python train.py --encoder_activation="gelu_tanh" --encoder_mlp_ratio=3 --encoder_moe_every=1 --decoder_norm="layernorm" --decoder_bias="all" --weight_decay=0.2
Rows from block 2 of the audio encoder of a small encoder-decoder audio transcriber, named by matrix and row number. Rows with one number within an expert belong to one neuron, the router's apart. Each number is 128 + 32 x the weight over its row's rms, rounded and kept within 0 to 255. All counts start at 0.
Before each expert's rows are labels from the 100 clips, of 14976, where the router gives the expert most weight on average: "strongest on" is what is common among them. Only what is clearly more common there than usual is listed. The data: babble in 24 made-up languages, each with its own sounds, syllables and stress or tones, from a formant synthesiser. In brackets: how many of the 100.
# router: router (encoder.blocks.2.mlp.router.weight, 8x256), inputs 172-255
# up: expert up (encoder.blocks.2.mlp.up, 8x256x256), inputs 172-255
# down: expert down (encoder.blocks.2.mlp.down, 8x256x256, transposed), outputs 172-255

# expert 3
strongest on: /tʃ/ (62); /ʊ/ (52); /ʃ/ (43); /w/ (42)
router.3 [ 80  71 144 165 101  97 130 174 111 101 177 109  51 180 138 137 121 108 150 133 106  85  92 150 125 101 145 101 100 128 108 124 154  91  99 110 102 122 160 178 128 135 136 102 155 114 126  99 119  67 105 146 141 114 127 182  99  65 109 124 188 130 169 196 111  90  93 159 168 122 102 167 143 163  57 187 139 104 133 120 121 108  83  96]
up.0 [134 111 200 133  83 102 153 142 162 113 214 160 119 124  74 105 132  98 148 128 135 129 115 103 144 121 128 145 149 156 193 118  96  82 160 174 101 130 137 164  66  71 117  74 125 110 204 140 146  67 161 142 140 166  95 146 139 150 139  84  88  74 143 143  88  94 128  86 137 120 140  68  90  86  97 114 148 118 180 101 187 114  81 133]
down.0 [148 115 129  73 136 156  61 105 145  79 109 128 105 114 122 129 149 167  50 196 143 107 113 150 162 162 156  66 141 106  78 146  76 167  97 114  98  96 137 143 112 140 218  72 175 168 121 153 136 120 146 110  91  89 119  40 126 117 178 130 132  80 101 139 111  95 157 142 120 136 161 114 137 115 127  97  82 103 126 176 144 129 146 145]
up.1 [175 130  82  64 156 190 186 104 111 158 172 151 121 136 140 116 141  90  94 116 158 186  92 186 154 128 105 131 115 126 142  66  96 116 144  32  98 167 140 183 134 128 148 196 120 105 115  95 111 125 156 146 162 170 106 138  84 104 145 176 137 124 101 118 174  92 124 135  93 114 135 124 133 162 110 132 103 104 144  65 119  79 119 180]
down.1 [140  97 106 159 127 167 151 160 154 108 181 113 164 100 150  76 161  76  94 110 167 108 126 171 108 119 182 155  80 133 209  89 156  78  86  56 132 124 118 114 140  56 126  99 131 136 150  92 165 175 160 162 112 143 170 123 144 127 107 154 115 109 123 140  68  91  80 155 146  94 135 165 129 130  88 155  83 120 130  98 123 143 141 118]
up.2 [172 128 136 110 166 143 159 121 131 107 121 190 138 164 151  91 145  90 105  84 136 187 132  74 144 147 101 154 127 147 182 123 139 101 153 129  72 182 126 115 102 140 100 208 116  75 168 182 133 161 124  87 135  90 142 142 124 105 128  95 141 125 180 194 183  99 157  60 126  94 150 122 154  99  86 169 159 157 115  75 128 104 106 162]
down.2 [135 129 143 115 151 179 124 122 145 151 115 196 100 162 155  73 159 157 151  94 107 111 120  84 178  93 123 132 141 187 125  70  89 123 151 134 162 154 156 130  59 149 104 142 123 142 133  65 138 111 126 156 153 126 162 134 152 108 118 105 134 100 159 146  47 112 192 126 169 135 103 145 105 159 146  97  88 158 117  90 110 175 126 188]
up.3 [159  87 125 128 187 112 186 132  85 179 138  77  99 126  70 151 174  84 113 144 179  59  81 129 121 127 130 142 126 118 170 122 180 112 148 124 113 162 127  45 102 154 125 113  91  85 182  83 106 128 160 178 147 104  72 152  84 135 187 175 146  88 146 139 159 111 136 134 143 159  94 110 101  60 151 153  68 151 116  53 134  75 131 160]
down.3 [ 86  69  84 106 138 150 120 138  86 124 132 107 135 138 110 143 144 147 113 120 187 116 151 109 185 129 149  40 159 130  95 152 136  87  60  71 164  84 100  97 147 126 136 181 167 106 111 125  98 143 131 101  92 140 153 113 122 136 171 161 122 128 140 131  50 125 159 164 183 150 124 128 109 170 104 128 126 122 118 147 115 110 131 205]
up.4 [204  66 166 115  98  97 156 180 111 165 154 146  47 156  81 128 159 115 158 128 132 168  86 109 128 130 130 159 131 219 202 110 127  99 155 176  88 126 136  90 159  96 131 127  83 108 174  97 146 165 142 143 163 194  86 124 154 113 117 130 105 116  88 166 179 111 140  87 114 134 153 122 127 102  93 106 146  70 132 122 129  61  89 139]
down.4 [107 128 126 136  99  81 131  78 124 106  88 135 142  99 131 154 152 145  87 154 161 112  95 165 136 161 164  91 101  97 101  98 118 183 128 136 160 113 134 151 146  99 149 140 172 149 122 102 117 145 130 172 113 139 160  43  95 149 152 126 156 182 109 122 117 140 101  94 151 139 143 152 130 148 138 131  61 153  80 158 112 190 154 117]
up.5 [175 163 136 144 156 158 122 110 101 142 181 131 128 114 153  91 102 136 170 165 140 138  91 142  41 148 133  85 130 170 137 115 111 136 135 100 137 184 126  58 195 117 115 108 151 104 133  48 138 101 160 147 148 155 149 113  81 163 152 103  95 157 155 126 156 164 160  95 172 124 121  82 107 149 119  84  92 119  86  88 108  55 155 102]
down.5 [160 143 172 114  95 102  92 133 160 114 108 176 171 180 101 129  88 107  98 163 120 105 136 164  99 154 139  90 137  94 183 143 224  29  95 145 122 103 127 132 156  80 133 135 128 162 194 181 150  54 141 114 103 113  97  74 108  85  30 107 162 155 131 127 189 115  99 115  89 104 116 163 134  74  78 126 118 120 143 125 137 125 180 142]
up.6 [116 132 159 151 100 128 169 131  89 137 107  80 142 147 123 138 103 114 120 139 161 109 206 175 100 134  69 136 101 192 134 126 107 120 180 113  89 143 100 151 144 143  82 138  81  56 142 163 131 195  49 133  70 153 130 105 150 192 170 120  92  62 122  80  99 104 120 141 193 108 198  73 141 111 103 157 125 187 107 143 101 139 143 107]
down.6 [ 97 104 114 147 125 189 113 129 115 160 181 120 111 182 166 124 155  78 182 158 101 139 175  96 131 134 130 122 149 142 132 112 154  97 105  77 102 100 128  90 158  45 102 116 138  96 135 166 139 122  97 148 105 116 138 171 171  91  95 119 119 147  76 163 138 130 103 186  73 111  87 165  89 129 117 164 156 142 122  97 140 108 140  99]

# expert 7
strongest on: reverberation (98); voice: deep voice (57); /æ/ (51); /ə/ (46)
router.7 [127 135 144 127 114 151 100 149 159  70 130 157 130 195 119 145  97 158 145  83 112 142 103 123 112 127  88 113  79 181 104 100 137 166 151 126 142 118 109 144 142 122 123 148  93 129 141  79 107 109  89 138  79 158 104 132 102 143 120 157 113 136 139 139 106  99  91 166 117  94  99 174 107 116  89  99 115 156 132 192 115 118 140 155]
up.4 [126  83 192 122 149 113 117 139 126 137  98 111 171  97 141  90 214  95 132  53 113 120  59 163  92 210 141 120 116 158 140 106  98  80 187 106 122 186 166  93 148 120  62 142 126 139 154  69 104 151 155  97 177 160  78 147  62 146 118  70  85 132 111 105 186 119 141 198 176 108 103  92 104 134 120 170 137 156 158 179 151 127  85 123]
down.4 [160 117 184 119  85 156  84 102 133 141 111 144  93 140 120 139 135 116  68 157 141 132 116 166  96 119  92 173 103 148 128  80  87 116 120 123 136 113  84 180 102 115 170 133 106 114  73 128 156 112 139 141 201 114 112  69 166  80 145 136 162 116 168 145 175 141  98 138  95 115  96 170 140 107 145 201  88 101  75 184 101 126 152 165]
up.5 [117 140 119 152 111  64 140 173 121  65  94  98 111 112 163  97 149 101 167 116  89  90  71 116 109 177 146  94 102 153  69 120 146  85 128 173  81 131 116 118 123 201  94 146 131 148 121  86 132 163 190 138 133 119  75 130 105  97 119  92 110 187 109 130 153 108  57 184 141 135 154 168 159 120 146 112 124 124 160 106 129 136 112  72]
down.5 [209 158  76 132 127 108 163 165 125 176 170 157  62  88  45 206  93 145 149  92  88  57 159 143  98 151 126 175 116 137 118 162  69 198 146 141 155  94 150 192 119  94  82 155 148 155 131  66 149 133 125  70 162  72 153 106 134  77 152  76 175  94 113 154 104 154 159  93 137 155 108 127 115  81 121  73 172 131 117 152  95 144  91 177]
up.6 [146 169 117 158 177 144 120 131 137 147 125 151 128 102 121 140 205 158 117 143 135 106 116  90 147 173 102 140 148 152 171 165 149 117  81  62 126  74 115 204 104 133 138 174 134 124  96  97 108 141 108 132 175  68  87 193 123  89 153  60 111 139 125 180 138 142 107 150 161 115 130 156 179 128 170 194  96 120 124  85 134 115  99 112]
down.6 [133 149  59 149 171 111 181 147 104 121 121 177  74 135 157 111 112 131  99 114 139  78 205 210 109 142 131  96 107  92  89  82  71 151 108 122 128 120 171 138 143 142  88  48 136 139  92 204  76 143  60 105 132 145 168 126 202 148 135 138 165 141 126  90 146 134  78 141 106 170 121  87 131 104 152 121 145 144 138  71 116 124  98 142]
up.7 [184 130 102 122  75  69  99 177  82 186 101 104 156 192 128  93 127 115 115 126 111 138 117 121 112  99 123 148 105 152 108  75 122 169  96 129 156 129 138 168 160 153 100 116 114 104 165 139 200 108 130  70 147 129  68  55 125 119 125 141 112 162 170 130 115  64 139 143 134 156 142 155 114 121  84 141 113 114 137 135 156 132 144  89]
down.7 [111 180 166  90 148 217  78 128 125 104 131  63  94  88 187 141 111 153 141 191 159 113 125 121 137 196 112 124 136 115 101 106  92 149 153  83 166 151 139 119 124 154 134  60 101 105 150 115 100 146 119 100 138 171 167  54  79 135 230  81 144 131 132  90  82 131 138 127 147 118 154 173  51 179 118 119 136 120  89 144 127 122 126  69]
up.8 [ 90 181  96 121 162 168 193 118 135 116 194  82 119  99 101 167 181 108 103 132 126 137  92  68 176 126 243 176 129 163 103  99 155 109 121  95  97 179 118 110  79 134 154 163  94 154  84 120  98 139 116 127 124  87 104 128 111 138 169 184 127 144 148 127  78 110 176  87 110 106 134 106 117 138 137 126 147 160  70  71 125 122 117 168]
down.8 [ 90  95  59 117 186 101 132  78 118  98 153 127 136  85 109  89 136  96 140 112 110 131 132 140 136 129 152  52 106  86 183 160 102 156  78 149 126 116 138 145 167  87 174 134 139 131  67 173 120 147 123 113  90 110 128 126 116 108 109 157 159 125 167 113 179 134 149 111 146  81  80 121 119 172 181 122  81 146 153 118 129 164 131 148]
up.9 [103 155  90 132 200 118 133 136  97  81 122 112 165  88 165 139 174 128 122 105 128 129  98 147 105 135  68 139 128 124 190 136 132  97 176  95 136 178  90 137 194 153 150 119 132 113 110 117 115 117 219 167 145 120 110 173 117 125 157 115  95 134 149  81 177 186 164 177 153 130 140 103  87 162 153  93 160 128 184  91  80 140 137 137]
down.9 [125 104  81 130 133 152 117 136 117 136 127 152 136 151 115 132  56 136 130  92  87 103 175 121 119  99 155 126 137 166  75 132 226 168  66 147 102  75 124 104 120  92 175 180 125 184  81 108 153 135  74 166  65 137 119 176 150 138 163 175 165 131 143 130 126 118 166 118 136 114 101 137 140  70 143 111 131 108 124  70 153 146 120  90]
up.10 [100 102  95 174  95 140  88 123 174  88 178 107 129 110  62 150 154  95 143 179 158  87  74  83 151  93 174  81 127 150 108 140 167 130 144  89 105  67  82  99 150 174 184 140 151 136  58 165  51 133 157 102  64 114 103 132 156 117 135 188  87 165  92  86 130 154  96 102 144 172 115  69 129 137 156 126 142  69  85 114  99 114 117 118]
down.10 [ 95 114  48  94 127  66  51 102 110 111 157  86 132 139 105 170 138 103 209 157 128 134 179 119 152 120 108  88 147 118  94 126 128 142 132 101 189  72 124 148  82  69  45 170 116  97 121  59 136 139 109 163 127 132 138 193 173 124 108 135  83 132 112 146 112 135 147 126 138 109 125 195 108 123 125  84 154  98 188 125 122  82 185 140]

# expert 5
strongest on: /u/ (84); prosody: stress on last syllables (71); /oʊ/ (58); /j/ (50)
router.5 [156  99 106 180 159 169 175 117 124 129 178 117 136 136 103  96  98 182 211  38 105 160 125  98 148 159  91 192 145 126 106 150 149 131 198  98 181 122  59 119 173 121 129 123 156 125 140 109 146 159  85 149  90 130 100 118  95 158 170 116 109  92 127 124 151 152 131  94  95 162 141 155 114 111 164 101 148 158 130 146 116 157 140 130]
up.0 [ 86 147 143 153 162 181 153  75 182 183  91 140 113 155 147 103  93 112 138 133 105 132 165 208  99 133 134 113 156 103 124 157  62 161 152 163 164 119 123 156 204 118 109 126 143 169 170 147 160 135 153 187  86 135 116 128 110  84 139  81 152 102 101 126  66 118 142 103 116 124 106  86 101 158 121  75 193 120 145 133 161 210 185 143]
down.0 [189 159 111 132 166 132 123  95  81 167 111 166 152 166 155 145 171 128 136 137 140 124 125  96  92 112 145 140 146 146 118 105 114 125 147  86 140 139 146  82 185 211  87 178 158 120 109 124 185 124 164 119 116 146 139  69 139 135 167 136 110 135 148 135 111 155 158 109 134 156 150 119 134 153  85 140 135 166 107 114  77 103 115 146]
up.1 [ 66 149 153 176 175 186 141 111 160 124 135 110  85 140 162 147 149 118 121 148 151 131 136 154  75 108  78  75 108  98 107 157 100  75 169 143 129 116 114 121 191 152 157 123  85 220 120 140 190 107 104 136 168 205 112 152 148 158 113 124  96 123 115 131 137 122 159 100 170 116 102 103 172 131 107  73 127 130 137  78 106 113 137 104]
down.1 [133 101  97 134  84 110 101  70  79 128 123 110 107 122 141 161 102 150 171 159  99 105 136 138 156  54 128 170 140  91 140  55  95 208  97  75 124 139 158  47 179 136  60 145 140  68 130 179 122 126 158 141 137 124 132 140 140 111 115  88 101  76 112  85 100 130 119 169 131 183 104 119  94 109 157 114  93 101 112 119 165 131  87 160]
up.2 [101 139 142  78 114 150  69 127 133  89 126 128 151 106 147  92 117 107  93  83 109 159  88  90 151 120 126 118 179  86 149 103 152  86  75 177 154  67 172 113 102  74  67  85  95 147 113  59 163 112 134 133 165  94 130 113 161  63 102 136 125 144 155 140 108 160 149 134 151 114 122 101 199 130 125  93 132 164 116 121  91 103  63 114]
down.2 [130 130 103  86  86 110 127 100  88 128  98  92 139 150 126 169 118  62  87 159 127 139 155 128 202 110 154  86  86 163 111 173 162 113  90  84 158  94 153 113 144 158  97 121 121 179 154  89 100 124 120 160 121 133 126 182  86 128 113 183 117 182 110  79 121 124 104 168 114 111 152 147 161 135 115 168 101  70 130  60 226 101 135 158]
up.3 [113 171 151 131 138 120 161 146 103 136 106 160 128 114 119  93 100 104 127 127 162  65 134  77 147  97 162 105  79 166 114  53  63  95 207  60 175 130 139  77 129 127 135 132 111 187  78 160 138 119 137 141 165 137 135 116 113 170 114 148 166 113 128  82 168 141 105 118  68 101  91 105 198 170  49  87 136 107 108 110 149  82  88 153]
down.3 [118  99 140 141 137 121  61 112 148 151 107  73 158 169 141 111  92  95 134 101  73 186 155 177 168 117 131  87 112 173 111 127 161 158 229 148  81 102 142 151 143  84 125 120 112 140 128 118 116 162  99 108  60 112  80 129 164 119 113  43 147  87 125 152  96 126  76 126 133 101 111 181 118 122 114 175  79 138 193 133 178 185 132 103]
up.4 [119 154 152 135 162 146 188  83 166 201  93 116 154 138 116 112 214 148 119 104 195 153 152 166 150  83 104 131 102  98 144  87 170  94  99  87  95  68 111 177 192  92 111 185 133  99 141 132 120 103 145 104 115 149 178 119  98  73 198 128  85 138 145  72 161 145 163 172 127 116 158 104 197 128 181 160 107 131 103  95 107 143 167 119]
down.4 [164  92 141 114 133 122 117 152 151 129  80 157 152  91  91  98  83  75 159 224 123 146 133  77 141 109 113 167 112 151 111 106  48  95 142 138 128 133 150 147 132 211 152 117 133 116 135 143  81  94  95 132 157 144  41 169 126 167 142 116 155 157 104 167 116 107 142 169  99 136 194  78 178 186 124 102  79 107 155 154 130 122 157 110]
up.5 [152 114  80 160 101  68 125 146 136  91 112  99 104 128  96 111 163 139  88 112 132 113  76 137 128 160 103 118 143 118 142 116 167  62 196 105 117 134  68 110 118 139 174 126  94 104 130  95 124 161 150 219  87 135  96 129 121 104 171 132 113 146 123  60 100 135 145 123 117 108 112 161 138 133 118 144 109 172  89 117  77 140 155  69]
down.5 [123  44 147 127 141 172  86  89 136 138 132 114 142 197 133  84 124 116 136  23 144 123 169  91 107 109  96 118 103 114 167 144 138 134 140 133 149 160  55 180  97 111  98 171 118  83 195 132 133 154  69 141 140 142 100 133 146  94 122  85 132 129 120 229 126  93 166  54  77 113 114 120 190 119 115 105  93 141 163 170 163 159  90 120]
up.6 [103 181 128  72 120 152 116 152  88 122 113 129 122  99 104 117 142  59  93  82 160 197 122 122 206 133 161 135  99  79 111  79  98 121 149 169  85 123 174 147 138 106  91 157 126 120 161 106  96 144 128  94 140  92 133  66 125 124 126 181 139 135  80 199 136 203 168 169 155 106 140  66 157 136 127 154 135 164  79 150 123 138 135 131]
down.6 [108  90 112 100  93  83 139  50 149 132 157  96 174 147 205 143 125 175 119 149 102 126 140 141 183 100 131 131 109 109 105 162 139 122 136 117 167 162 159 127 169 116 172  82 164 172 143 123 109 108 162 142  91 114 169 165 191 145 120 108 148 112 135 155 127  65 115 175 153  82 118 119 177 147 146 114 142 122 110 115 132  98 105 116]

# expert 2
strongest on: /ɑ/ (66); voice: child-like voice (51); /t/ (35)
router.2 [126 170 152 121 102 160 120 106 119 130  90 147 195  66  74 146 153 113 134 115 121 122 109 156 100 149 158 102 130 174 126 169 153 130 107 148 105 151 141 134 139 118 143 135 111  82 157  93 165 186 207  85  96 133 155 143 152 111  98 190 154 177 124 130 135 147 115 173 134 152 134 112 125 114  63  52 144 150 128 160 189 115 121 160]
up.0 [176  56 114 149  87 106 192 164 161 184  85 117  88 109 132  88 158  99  97 126 144  96  91  63 121 155 145 101 114 131 138 109 148 146 154 148 125 127  83 130 164 101 151  97 112  57 172 156  86 147 152  84 137  71 177  99 109 129 193  88 129 155 120 157 187 116 100 138 102 129 147 130 118 109 102  96 139 158  97 138 135  68 176 158]
down.0 [130 113 123 104 127 104 117 176 167 183 127 110 130 145  75 184 165  82 181 138 119 170  72 109 103 164 131 114 154 196 117 157 176 102 117 142 153 180 118 126 164 184 155  99 111 153 134  94 143 129 144 120 157 120 100 170 168 178  96 154  74 151 109 181 108 108 104 110 131 161  77 107 100  96 133  88  87 117 145 158 103 150 131 100]
up.1 [126 147  96 123 153 150 146 115 122  96 187 141 108 145 121 145 117 161 154 174 149  96 126  98 127 159  97 119 166 112 102 141 156 148 158 134 131 163 159  88  70 111 123 146 107  94 169 122 109  91 145 120 161 193  91 138 103 168 126 178  65 164 106  97 129 160 167 154 164 115 122  87 100 147 115 114  97 130  82 153  76  70 177 119]
down.1 [102 126 106 108 177 137 167  69 128 133 174 109 137 138  81 133  95 149 125 152 114 166  80 184 179 190 171  97 107 164 135 143 118  98 190 116 107 124 147 181 102 113 106 119 209 130 160 111 110 145 188 145 137 126 140  57 102 148  75  84 151 175 100  84  69  91 125 119 126  92 117  89 104 113  74 113 171 151 165  84 192 125  79 127]
up.2 [131 131 100 139 142 142 151 166 123 133 151 136 117 162  97 107  72 140  98 102 167  96  89  79 135 124 107 111  84 178  94 121 106 126 149 153  50 114 115  56  84  98  72 155  94  61 177 227 117 151 106  88 105 186 146 111 188 143 175 145 114  69 163 104 171 133 121  99 104 109 106 128 177  88 124  97 126 146 143 183 116 115 147 168]
down.2 [148 140 175  78 132 139 131  25 184 134 150  77  86 156 156 130 121  93 125 156 134  99 146 136 121 160 160 173 118  94  87 145  73 124 120 131 186 189 167 110 128 149 107  87 149 128 128  35 127  81 103 107 183  90 169 115  61  92  98  65 133 112 110 121  63 148 143  78 121 123 135  99 136 121 139 181 110 175 136 100 116 121 113 121]
up.3 [127 152 148  80 183  78 112 100 105 171  83 164  59  57 109 150 116 122 152 100 101  96  81 169 111 177 121 137 159 112 159 155 133 131 138  91  98 109  93 127 150 117 152 118 130 152  91 143  73 116 184 175 137  78 131  78  83  79 105 101 108 148  79 146 129 123 113 179 125 117 156 146 110 176 122 145 129 161 130  90  72 109 132 161]
down.3 [100  72 160 156 105 156 142 133 137  64 150 103 147  96 161 103 139 179 121  87 157 148  80 131 140 135 136 104 122 162 124 154 125 138  97 128 182  68  88 187 162  97 113 180 166 105 126 122 114  99 144 116 104 155 121  87 104 138 125 102 165  90 126 161 101 141 115 104  98 160 195 105 114 108 117 110 145 167 125 205 112 139 120 129]
up.4 [162 138  97 138 116 163 190 104 152  86 123 113  97 170 127 148 155  94 151 155 168 114 159   7 159  43 101 160 209 142 131 120  97 190 125 160  95  80  86  99 103 179 176 125 105 100 147 134 133 154 121 129  99 124 149 125 155 124 157 142  98 133 165 196  80 153 157 147 175  84 166 112 124 138 191 124 129 146 151  89 155  98 163 139]
down.4 [114 136 154 144 114 123 110 154 141 133 155 158 148 197 170 113 204 166 134 137 135 150 209 135 106 151 128  80  50 150 128 143 154 123 114 136 182 122 172 127 123  48 152 152 141  79 129 106 110 125 117  59 150  99 139  83  45 154 140  61 146 111  45 130 146 100  90 109  72 125  86 156  95 134  96 110 188  97  64 160 171 132  97 167]
up.5 [122  91 103 119 148 114 188 145 207 153 111  82 119  99 146 126 161 132 126  96 183 105  93 142 166 127 125  93 158 166 177  99 134 171 115  97 113 187 149 158 140 119 130  81 120  79 185 133 105 176 115  73 110 110 158 124  96 113 162  84 138 133 122 130 249 137 112 103  65  89 152  88 104 118 128 118  94 156 115 148 165  83 153 157]
down.5 [ 93 149 162  88 188 123 149 137 136 162  87  65 130 120  86 141 197 113 164 161 138 117 112 157 149 197 123  96 132 124 100 172 145  84 124 128  93 200 132 161 153 208 101  52 125 165  95 129 116 147  94  84  95 158 171 141 177 174 134 184  85 155 134 137 128 107  80  98 122 128 101 136 103 171 168 109  83 142 159 168 122 140 126  83]
up.6 [112 111  86 105 162 112 128 197 199 168 120 142 121  86  80  58  93 179 193  78  88 151  75 162 110 117 119 144 131 111 161 137 154 129  79 131 133 144 140 125 154 145 121 134  88 111 124  95 141  82 164 138 136  97 117 152 127 160 173 140  71 141 145  67 129 128 169 131  80 117 146  99  68 119 158 103 190 119 146 124 138  81 168  53]
down.6 [ 85 133 222 136 102 127 149  71 150 152 156 140 160 165 118  43 103 120 119  88 127 141 161 130 135  78 136 128 130  79  96 112  82 124 145 142 151 116  82 138 134 103 102 111 162 120 113 100 164 109  69 120 149 148  84 114 151 201 150 132 163  98 154 104  97  75  71  98 139 110  73 149 141 110 116 146 169 134 140 192 118 149  74 101]

# expert 6
strongest on: prosody: stress on first syllables (53); rumble (48); /m/ (38); /ŋ/ (34)
router.6 [110  91 110 118 118 175  77 145  80  93 146 113 119  87 102 123 137 128 104 115 191 159 108 110 119 120 125 141 108  82 204  91 109 170 107 126 125 155 136 115 111 141 137 141 150  86 107 142 128 163 113 110 188 175 143  39 116 147 162 150 113 149 102  64  91 113 119 130  97 161  97 143 104 172 120 185 144 156 154 119 153  85 125  97]
up.0 [ 97 175 160 113 144  74 125  70  88  98  98 155 175 190 136 130 119  68 154  52 103 139 187 113 125  95 189 122 107 156 130 107 137 116 138 153 141 118  85 146 154 121 165 140 137 131 124 110 118 102 154 104 153 114 185 117  77  97  39  68 133 134 115 145 102 162 131 140 155  92 101 157 123 118 146 116 161 116 136 110 124 130  77 118]
down.0 [ 94 127 143 115  70 170 178 128  95  77 118 214 123 135  79 135 132 114 169 151 127 155 149 122  91 130  70 101 137  81 154 174 111 123 115  55 109 119 117 141  96 131 128 163 142 112 111 101 140 128 134 168 149 113 106 148 189 102 140 144 131 123 131 110  86  49  78  85 119  76 118 134 109  73  64 104  91  80 115  76 181 158 150 132]
up.1 [106 166 149 171 156  79 138 119 114 115 119 101 124 145 106  71 148  69 129 127 102 151 107  64  77 145  85 134 104 118 105 152 147  70 141 138 100 119 128  37 135 114 108 124 104  99 167 157 154 144 183  79 171  80 156 164 143  82  73 154 139 177 172  78  81 157  92 155 106  78 168 138  91 111 138 113  86 149 104 151 152 125  95 126]
down.1 [190  55 139 167  57  77 146 106  83 175 120  89 138 183 156 144 174  91  84 121 188 116 167 133 133 118 106 162 166 132 143 124  78 124  69  76  92 185 173 184  83 124 133  95 114 155 156 135 121 129  78 126  78 144  86  90 123 139 149  63 110 148 181 105 103 159 100 109 133 153 153 101  76 107 101 145 114 128 138 129 147 140 166  96]
up.2 [183 115 164 101  93  94 130 152 173  92 113 149 217 161 146 140 119 143 104  95 158 175  97 123  84 116 141 165 110 163 128 116 116 161 143 151 125 103  94 158 161  72  97 145  44  91 156 177 184 187  93 100 161 124 111 119 159 119 109 107  93 128  90 117 195 126 141 104 119 104 153 139 112  89 140 149  53 154 131 134 183 151 123 108]
down.2 [124 140 122 119 162  58 128 133 148 157 149  95 147 165 143 141 145  82 197 129 163 165 138  49 139 135  74  42 119 119 116 118 113 129 122 168 128 117 159 133 144 118 168 158 131 103 117 176 117 112  66  96  63 111 141 216 116 167 106 131 113 153  86 112 138 173 119 126 137  97 142  95 158 114 177 147 110 127 132 119 136 116 171 138]
up.3 [146 164 198 156  97  56  93 141 123 171 107 156 145  88 164  76 139 130 154 129 146  92  95 135 100 127 170 145 142 129 105  76 115 127 197 186 127  88  77 161  94 134 101 148  53 142 117 156 148 199 160  47 144 124 126 162 116 169 129  87 155 170 124 117 146 167  88 106 125 101 120 134 124 123 156 121 159 123  75 127 164 106  72  75]
down.3 [118 145 142 144 152 116 134  94 172 171 152 114 207 155 176 168 148  85 137 111 164 183 138 160 118 145 168  80 155 144 146 184 139 110 131 133 158 105 107 147 163 151 131 105 123  92 101 113 117 121 124 128 148 160 143 141 166 140 144 124  72 144 130  83  95 128 113  78  77 133  59  67 151 114 150 116  91 110 109 165 111 140 167 165]
up.4 [139 170  90 143 143 142 171 143  95  79 121 116 147 167 120 128 127 139 143 105 130 149 122  83  74 132  84 163 105 136  93  96 127 149 150 107 127  58  97 105  92  53  91 150  57 123 118 156 199 123 152 128 141 142 163 123  59 142 163 158  64 109 104  62 130 172 169 101 140 103 144 161 154 148 134 157 127 168 148 176  93  84 139 124]
down.4 [ 96  99 120 123 134 155 139 179 193 155 182 138 123 115 161 130 182 155 139 109 132  95 165  79 153 183  93  90 147 165 138 133 153 130  50  92 136  94  74  98 112 122 159 155 129 104 140 156 125  88  91 131 106  76  82 164 136 122 117  91  64 188 102 157 140 102 175 147 229 119 136 131 150 199 190 124 124  80 153 110 106 140 147 212]
up.5 [108 189 160 164 202  96 169 139  92 115 148 139 184 140 147 112 111  92 145 109 108 161 165  79 125 133  99 161 114 131 117 153 189 129 139 143 143  98 146 102 103  84 126 116  91  80 176 199 164 171 173 124 124 145 132 152 130 104  95 107  69 111 137 111  46 147 172 112 137 112 166 148 123 158 145 149 129 132  96 118 156 154 136 123]
down.5 [165  99 145  95 140 106 109 185 143 119 147 125 130 107 101 136 141  87 138 116 104  89 166 138 175 111 138 149 128  98 108 167 130  82  59  99 159 128 128 164 115 148  76  68  89  99  84 148 117 136 110 156 125  98 116 114 176  98 186 169  88  75 165  75  58 161 120 117 142 119 152 100 162 154 145 110 116 142 108 105 121 112 176 122]
up.6 [ 97 108 139 126 149 101 168 134 109 142 110  59 227 117  94  77 127 106 150 107 156 182  55 169 124 172 130  49 128 139  97  78  60 134 167 132 117 106 184 115 157 136  55 138 150 121 110 163 110 185 115 144 141 145 180 161 115 133 104 131  61 116 128 108  89 171 111 123 140 132 148 205 150 120 174 187 141 111 132 155  35 153 144 119]
down.6 [130  63 145 185 145 127  92 112  76 173 133 120  84 118 128  82 155 159 110 163 161  85 147 146  89 107 165 138 134 111  95 116 138 171  85 155 121  74 140 143 113 177 120  95 133 133 153  11 138 103 173  71 155 107 205  74 109 136  75 117 157 103 132 130 155 102 117 156 115 170 102 130 147  93  85 113 109 132 139 129  84 180 148 137]